Weights of a small image embedding model.
Model: 8.99M parameters, 64-pixel images, arch coatnet, norm layernorm, activation gelu, patch size [4, 4], depths [3, 3, 3].
Training: muon at rate 0.004, 11600 steps, held-out accuracy 100%.
Data: trained on views of escape-time and Newton fractals, 20.5 epochs.
Rows from block 3 of a small image embedding model, named by matrix and row number. Rows with one number belong to one channel. Each number is 128 + 24 x the weight over its row's rms, rounded and kept within 0 to 255. All counts start at 0. Numbers have three digits each.
After each channel's rows are labels from the 100 images, of 14848, where the channel reaches its highest value: "top examples" is what is common among them; "colour at peak" is the nearest of a few named colours to the mean colour under the peak. Only what is clearly more common there than usual is listed. The data: views of escape-time and Newton fractals.
# convs0: expand pointwise conv (model.blocks.3.convs.0.weight, 768x192x1x1), inputs 0-47
# convs1: depthwise 3x3 conv (model.blocks.3.convs.1.weight, 768x1x3x3, trained with AdamW), a 3x3 kernel
# convs2: project pointwise conv (model.blocks.3.convs.2.weight, 192x768x1x1, transposed), outputs 0-47

convs0.625:105172167127121101138126122110167100132133166106114132127100144127145129124135140118106139171128139157115143132160120094149147140146155116128120
convs1.625:109091120145131179147131117
convs2.625:119146138095113137131092133082163119085119132101145092111164134138155095121124137191138148141144138131158156134096138110123149096182107131120123
top examples: earthy
colour at peak: brown

convs0.682:127153097135123114131103105146155162116171108104144156126124097109127113115147091142139105124099139117102089082102145118086169122122128122154083
convs1.682:123118093162119098155157115
convs2.682:137099123108084200120131183118141136131127135127121130157144139115119134135093123078153123124106114160099105134102105121176154049102113110154141
top examples: earthy
colour at peak: brown

convs0.227:142106177157114078115156147148092109119140095149167087137110121126110079072084105138132131109162116108131175117121104115127133120136139115087110
convs1.227:128166154129153164132104152
convs2.227:118100109166103112124152150124131150091098127102103121139118081089183151134093104117111130154134152119134133122140088093107097061119115126123162
top examples: grey; Mandelbrot set
colour at peak: black

convs0.5:144092149141127114145151107103089142127145139120104122134198121113120100116120136100140093138102136153124105123097131142100132115154130142092118
convs1.5:136104107116097092088121124
convs2.5:127109169124142106094107120142084160098136140111135102121125138135097098134146149113092121150123138143134094150142103130139138134116163149105139
top examples: vivid; earthy
colour at peak: black

convs0.165:191128141134176145137141130091119110136119145144106160120150145115095089099118072119126087119100183148129155127105108130153084156103148122101153
convs1.165:107069129132127103140149131
convs2.165:135082137162076100122125137114115135123122123135128105136085124124111137141122118112155084154111148098074176143135091131137130123157081117183103
top examples: earthy
colour at peak: grey

convs0.496:106108123107071120087101064141097159152096119160103108148150166091132102134083139100145120121132143116077108134127154136121139125147104127153137
convs1.496:148086084135120127125119097
convs2.496:146137093121130133123124187112137093131103099104158157133127110149153112156150151107156158120157112111127103174163132119090131113149127113109091
top examples: vivid; dark
colour at peak: black

convs0.116:122183089142078111148126125129140117114140121144133098110160111166121148125135151101071168129178162084159128209129156098125111130140175124159114
convs1.116:104150132082103115101148128
convs2.116:113143106139089110136126129134124143137115129148121111132117100136127142120203132116162092095157184168149102161105111151159144169123101167162109
top examples: warm; vivid
colour at peak: brown

convs0.383:126107127180113111097126164108134124095109123093149103158096113172172109085139142157121129110145118177111119147172128149129122085161110138123155
convs1.383:107116128153169167127130101
convs2.383:143080091092126138125119122147062143129168141136109134125138126118127134132120071150130130148119119129142144156129088175133111119147102110131124
top examples: earthy
colour at peak: grey

convs0.3:141131126118143112131138116100178108135117149095137133155133114088112124113144158102180107068140119124140095146108130135108110147130165139163115
convs1.3:111105109152169123155130096
convs2.3:146163132172147156141127140084175104141145124128147119153140117150149149149146138108130155114150118151093117159136096144102106115120119126107167
top examples: warm
colour at peak: brown; orange

convs0.574:096133179136140108105116111107145100105137129136129154148123091131136131086111133122154149149128092099112127153095136149173154102090108148110139
convs1.574:105103156129160164156129141
convs2.574:139160157123123123118099123158161130148117135126150136124135103141147139113126137136129128148145131130181119155135130140098141131097160098094189
top examples: cool
colour at peak: blue

convs0.683:131127125134160120132122155126130131138109132119174140142081124165163147122127095094118126103148120146109116108104095110136136134200167094100120
convs1.683:100113136120148153124108179
convs2.683:104127102121123104099151117151133098158141137102150168140116109145143171090158136147164140128137135143142135168108119146127164084130141138155147
top examples: cool; warm
colour at peak: black

convs0.615:130123113104102134097163138121134125104132155125161169119131112145093131109071162158148132142169127158098107083109112140136142111134149087132146
convs1.615:125156137177115133122131087
convs2.615:148108179109096140159106108106112098078133154087136118127110158106132131132171136153126169094146127136126088099144105128112145104122120137083167
top examples: warm
colour at peak: brown

convs0.29:134141121148088118059137144128129128137140136156121183107105117126149127148143164114118122135138143102154127106105143105143097090151121163129154
convs1.29:148141120134165166118148163
convs2.29:182166100088117099169151132133145155140137085134167134144129159108113109160094092092105152121131146107144161104195175116105143119177087162156090
top examples: cool
colour at peak: green

convs0.740:139143115197128178144096102115096115127157105122138165145153059117118144118116146128139137122168137130159141135152136107163109136151145122154132
convs1.740:081127127130174127128135100
convs2.740:127124141115112094148120140144085072111119158133139099141132155112149126111095097130118107139095125128135153139142150112178122095137111148139152
top examples: cool; Mandelbrot set
colour at peak: black

convs0.503:136139134152145143165106129086135134138132165155145116102142168113142126110148162123068137155148128094133123140088123102111148094090132147141172
convs1.503:128145123134194133121135110
convs2.503:132139165119123120100107129162149136170125139131114142098111095145107117098140098169107114101122139159135105144123094137117097164140124154134144
top examples: grey
colour at peak: pink

convs0.246:142140105129160129125099058113149130136113165147141161130172144131097146129142118113115119111108082153161143148176131157087124126142137075099162
convs1.246:096113134122086099123100105
convs2.246:162134105119134121107111127119066123115115088121147144168138153149152139126095119145124106096092157157116156116139126159128195145145133100094115
top examples: pastel; Mandelbrot set
colour at peak: black

convs0.34:109081133128103093128126120140160110147144155091129114134126153134103112177114164111124109095145093144110124112110192175122134096129140168142126
convs1.34:098104102098126110113113091
convs2.34:140110137076102131101113117122113156162152111130099137153131168122151158144103173177116093100115148164137168129094108105095117092109120088091129
top examples: warm; burning ship
colour at peak: black

convs0.36:099149127100125133130134113112099124126086131135085147087179106163159147088136143113107106130116146079088128138123157129109093139145143169128129
convs1.36:135136142117147122103163178
convs2.36:186120149110147151116102124105128167108125110152119119148137154184122126108150118145153125120129137150152139204150160116131144133144160161135145
top examples: cool
colour at peak: blue

convs0.609:158137121108162105128167119095117114144147122142128133163158172193204118144134133123154096094166140118156140147094158142142115129107084100132128
convs1.609:121112091098119114085128108
convs2.609:110078093138168123174122129117117096119133102153103123126133137122125140168149132100117101103147132108143113134117122162121155149132095143137132
top examples: grey; burning ship
colour at peak: black

convs0.348:122168142131128117092123106094100097085151141100102161103124154098081128124099108145194130113135120113137189138157099089163117115091143132138109
convs1.348:074109099132106112131117113
convs2.348:155148188122135160137119109112109149124152145155122097155187123120118132106157142141138145135110175153070173123100196182142181128112138121119188
top examples: warm
colour at peak: black

convs0.267:105117128101141112113147097171114114170141098117116100088173125119143139126139104153095169144124100125129100140130123119176127104148108121118130
convs1.267:171125119174140127157115125
convs2.267:149101134108157118103090121149129130126152103096140147135145114137124154127085108129183147115123169121089111138135103137151122123142082139139121
top examples: warm
colour at peak: brown

convs0.235:155194115125132131165129109082129116139181174152158093126123160159133090090081130155108139092122079122150129109129100152135138150108141146116155
convs1.235:144153103128170103145135097
convs2.235:151170106110119172148130148128131117129080125109106142127130156120095133103143132146154163130131153150141126098136114135137112132127156142101098
top examples: dark
colour at peak: black

convs0.149:165137087131146118105107112080114137074131165126134137166117148110100099126128102155137112121135099152145106103152078091126107117129141130141128
convs1.149:161157104168110115113119109
convs2.149:117155103138135138138118162112087117084109171118089150140086180140166164102176079105141102120106092140147088150143114094145149132133116069159133
top examples: earthy
colour at peak: brown

convs0.405:097131103105118193123138104116126081138091169145128101086125133142139100111109105084157207091172105119135115128125181130117122139111127135121125
convs1.405:104088089102127124155132133
convs2.405:084113113134124141103121113107051112096116100137132160140145131132152124120115133155091141128157111116123118120137134092127137140117145163060135
top examples: warm; cool
colour at peak: black

convs0.163:093141124095102131123140173163173136114122155126120099155150123166112171118164130099138132132127075154096117114080096104176096103138159090133136
convs1.163:137166126110101175132129148
convs2.163:152155092127105152115138098131155115171108128090124157127108173120102097120083080111151098138086118160132140106152127148147097095153076170108152
top examples: cool
colour at peak: blue

convs0.425:154136142090121122142138183112105091134131131177129136156144126134148101176166125159093120152167131127147106084131146116141109098106103131139107
convs1.425:100124129149136188136142125
convs2.425:085146127142111071123113114148151127119136146157117179136148181132146160150156092122164140076124134139131132139166185127112078118158103133150138
top examples: earthy
colour at peak: brown

convs0.397:095115123179108147115121112085121118135158143165170129125138164131144134132140076112114128107106121166137154101126176097108100118142126163158141
convs1.397:158093131091104113103117138
convs2.397:156150166100096132161125140129147111138119123109129191144129142156093087093129147130106151156106083104077139142135160089101130086166119105163117
top examples: dark
colour at peak: black

convs0.641:086100141091120143145125157098117094106107143130115151102149123101137170142139107107127140161153128125118095112109143085151118105170149152112088
convs1.641:117106090158144122163153123
convs2.641:181110126158112094135104166104102137136104146126118136130158130151107140119141114096103172146149125097145147133106111148148101106094156141145163
top examples: pastel
colour at peak: pink